Weights of a small contrastive image-text model: text encoder norm layernorm.
Rows from block 7 of the image encoder, named by matrix and row number. Each number is 128 + 32 x the weight over the matrix's rms, rounded and kept within 0 to 255. All counts start at 0.
# convs2: project pointwise conv (encoder.blocks.7.convs.2.weight, 32x128x1x1), inputs 0-127
convs2.8 [115 110 110 148  87 169 131 141 118 175  97 169 123  79 130 152 128 122 135 111 131 113 135 148 146 126  41 162 131 129 131 197  88 126 108 133 166 141 174 130 116 110 139 114 155  88 144  94  60 143 109 132 136 163 152 152 198 118 132 154 103 152 171 165 102 150  89 140 114 124 133 120 170 132 133 157 126 166 141  28  78 137 160 102 137 139  91 158 119 126 173 150 120 136 146  97 218 151 190 107 131 148 133 160  71  56 140 139 116 118  93 135 141 150 104 119 114 139 183 179 128 125 106 162 126 131 117 128]
convs2.9 [146 106 143 127 149 127 159 127 104 148 132 136 185 170 134  89 174 133 108 139 120 140 151 173 121  96 102  99 130 148  93 117  87 180 183 133 130 122 153 130 128 145 128  88 116  76 173 143 117 126 184 102 132 157 123 139 137 156 189 171 125 160 127 122 107 144 130 159  97 105 108  81  44 128 165  89 148 110 143 159 110  50  66 118  97 167 126 173 126 100 135 155 130 160  96  82 148 171 187 126  76 187  71 101 120  79 111  95 148 163 127  69 154 124  85 111 116 120  97 188  69 116 116 146  91 141 193 156]
convs2.10 [108 153 138 123 138 105 156 153 157  85 149 175 136 186 212 141 138 150 165 162  81 103 101 108 134 119  97 174 137  64 143 136  93 127 176 169 161 171 129 162 190 118 156 170 141 148 135 144 161 127  88 146  58 119  51 107  76  72  93  98 140 154  96 117 119 137  84 155  94 152 156 152 148 109 139 133 130 148  97 131 152 165 163 147  86 134 111 107 187  80 107 130 156 150 116 174 130 140 161 185 163 134 155 133 131 111  98  79  91 112 143  91  91 147  57  74 153 141 120 130 159 112 106 105  87 172 104 138]
convs2.11 [155  95 107 144  52 162 172 194 139 158 119 111  55  92 124 112  86 179 109 145 137 170 109 168 153 117  44 124 126 143 126 178 139  97 152 159 141 174  98 171 137 169 132 160 132 166  64 151 130 130 118  82 165 164 196 216  74  48 151 168  76 124  65 111 119 156 102 190 109 121 150 128 126 113 103 141 108 201 130 151 144  92 121 143 134 122 148 110 135 141 218 148 138 116 155 122 130  94  94  66 106 115 169 130 125 164  93 129 183 152 167 143 115 146  93  68 153 177  77  67 118 157 146  81 102 110 122 121]
convs2.12 [136 159 127 144 148 155 107 147 149 130 128 118 168 149 198 143  84 130 148 122 188 108 145 128 122 139  89  40 126 140 140 118 162 133  89 152 130 135 131 132 158 118  79  99  93  98 142 113 151 173 143 140 174  88 180 109 115 100 175  98 182  83  71 129 104 113 104 172 111 170 136 114 115  53 182 104 103  54 134 117 176 153 113 129 172 140 100 128 109  57 121  91 159  88 106 169  59  76 154 133 128 123 129 105 126 101 135  97 125 109 169 114 134 143 213 130 108 159 183  90 104 125 161 106  95 154 168  86]
convs2.13 [166  62  95 100  54 148 158 107 187 144  69 132 141 121  79 124 145 195 118 102 103  91 109 110 100 169 172 185 143  89 130 107 109 156 100 130 143 132 136 124 118 143 143 128 156 104 157 138 120 146 104 150  69 134 137 149 109 135 128  87 112 138 103  92 133 110 135 124  91  96 192  62 110 177 131 122 190 104 153 142 137 141 130 124 112 139 107 127 123 112 125  98 143 132 125  78 150 170 121 127 158 127 116 132 109 157  93 108 155  65 144 139 129 149  80 170 138 105 198 136 146 130 136 116 109  93 133  75]
convs2.14 [137 154 122 128 131 112 118 138  97 131  98 154  20  83 168 161 136 117 110 201 142 136 107 134 121 108 186 135 149 162 154 136 164 120 146 164 105 100 133 192 117 172 159 126 138 155 215  54 144 166 153 179  65  91 183  83 132 101 109  73 163 173 183 176 145 130 141 101  88 143 127 134 130 131 119 134 144 120 148 104 168 154  93 190 128 159 109 175 115 106 136 129 128 142 141 125 174 185  52 113 123 146 134 128 155 149  81 155 125 194  94 125 140  85 126 191 101  80 111 109 113 109 153 136 128 119 158 158]
convs2.15 [119 158  45 153  96 132  89 108 106 163 109  91 170 144 159 131 151  99 192  70  94 150 127 174 141  89 144 115 111 171 168 148 125 119 165 169  91 110 145 169  81 162 101  96 103 179 153 114 157 168 108 130  89 130  84 115 128 167 117 158 108  92 156 108 144 158  88 152 157 113 106 148 109 102  82  98 147 118 162  75 119 118 142  71  92 145 142 120 104 109 186 211 139 178 100 144 148 115 132 125 103 136 127 114 110 123 153 142 146 187 128 139  62 114 131 116 141 154 108 123 128  69 117 124 136 158 149 192]
convs2.16 [111 174 143 111 124 106 136 125 172  67  89 162 132 157  99  84 177 138 161 101 224  91 109 103 177 166 141 105 162 132 156 164 119 144 125 190 144 145  87 163  87 133 153 116  67 138  70 116 153 101 110 146 152 104 168 102 100 129 176 160 101 136  79 123  99  96 160 194 165 161 146  81  97 104 110 111 122 148  98 164 146 157 142 141 135 144 113  97 127  71 108 151 121 178 123 169 145 115  84 134 122 154  92  86 117 167 136 140  70 149 176  87 127 133 146 156 132 155  66 167 109  98 164 133 108  93  87 162]
convs2.17 [179 114 143 180 136 140 153 109 148 107  76 104 186 153 124 107 153 133 153 106 101 141  57 146 120 205 102 168 133  77 112 102 114 103  98 161  93  75 155 112 144 135 158 169 120 115 176 187 187 105 137 143  66  99 148  44 133 136 162 131 105 130 114 140 125  96  84 125 126 156 127 138  79  96 133  83 139 182 171 109 128 122 116 163 143 112 143 109 159 124 101 125 172 106 109 191 163 113 135 146  82 142 112 115 134 111 144 197  98  83 177 124 133 147  99 134  85 125 114 150 108 117 104 104  68 155  53  97]
convs2.18 [163  53 175 121 153 152 143 136 135 126 139 157  86  77 164  76 181 148 125 103 142  65  62 133 197 146 125 154 124 111  98 163  73 168 140 181 141 132 117 165 165 135 140 151  99 105 107 120 159 109  40 168  73 132 140  95 174 112 146 154 197 103  91 141 113 164 160 146 104 160 159 142 139 165 142 122  89 138  97 127 156 189 175 105 120  81 141 150 181 136  98 128 169  55 111 125 193 169 100 139 104 101  77  61 114 142  85  97  48 104 159 183 136 100  67 144 133 124 162 139 113 151 136 109 145  98 115 120]
convs2.19 [122 117 135 169  76  66  90 102  96 114 102 112 134 169 109 130 183 106 123 185  97 153 133 157 190 139 140 122 150 125 150  84 121 164 107 148 116 115  92 136 116 143 108 130 144 168 161  91 127  35 134 132 117 166  73  71 140 111 108 164 107 141 161 157 183 160 157 149 128 116 178  96 113 179 122 125 101 110 103 144 144  84 151 163 130 113 119 126 107 149  91 135  99 206 136 165 140  99 166 170 108  77  87  98 112 170 141 172 159 127 100 146 134 157 108 148 167 100 105 149 193 150  95 181 153 144 119 162]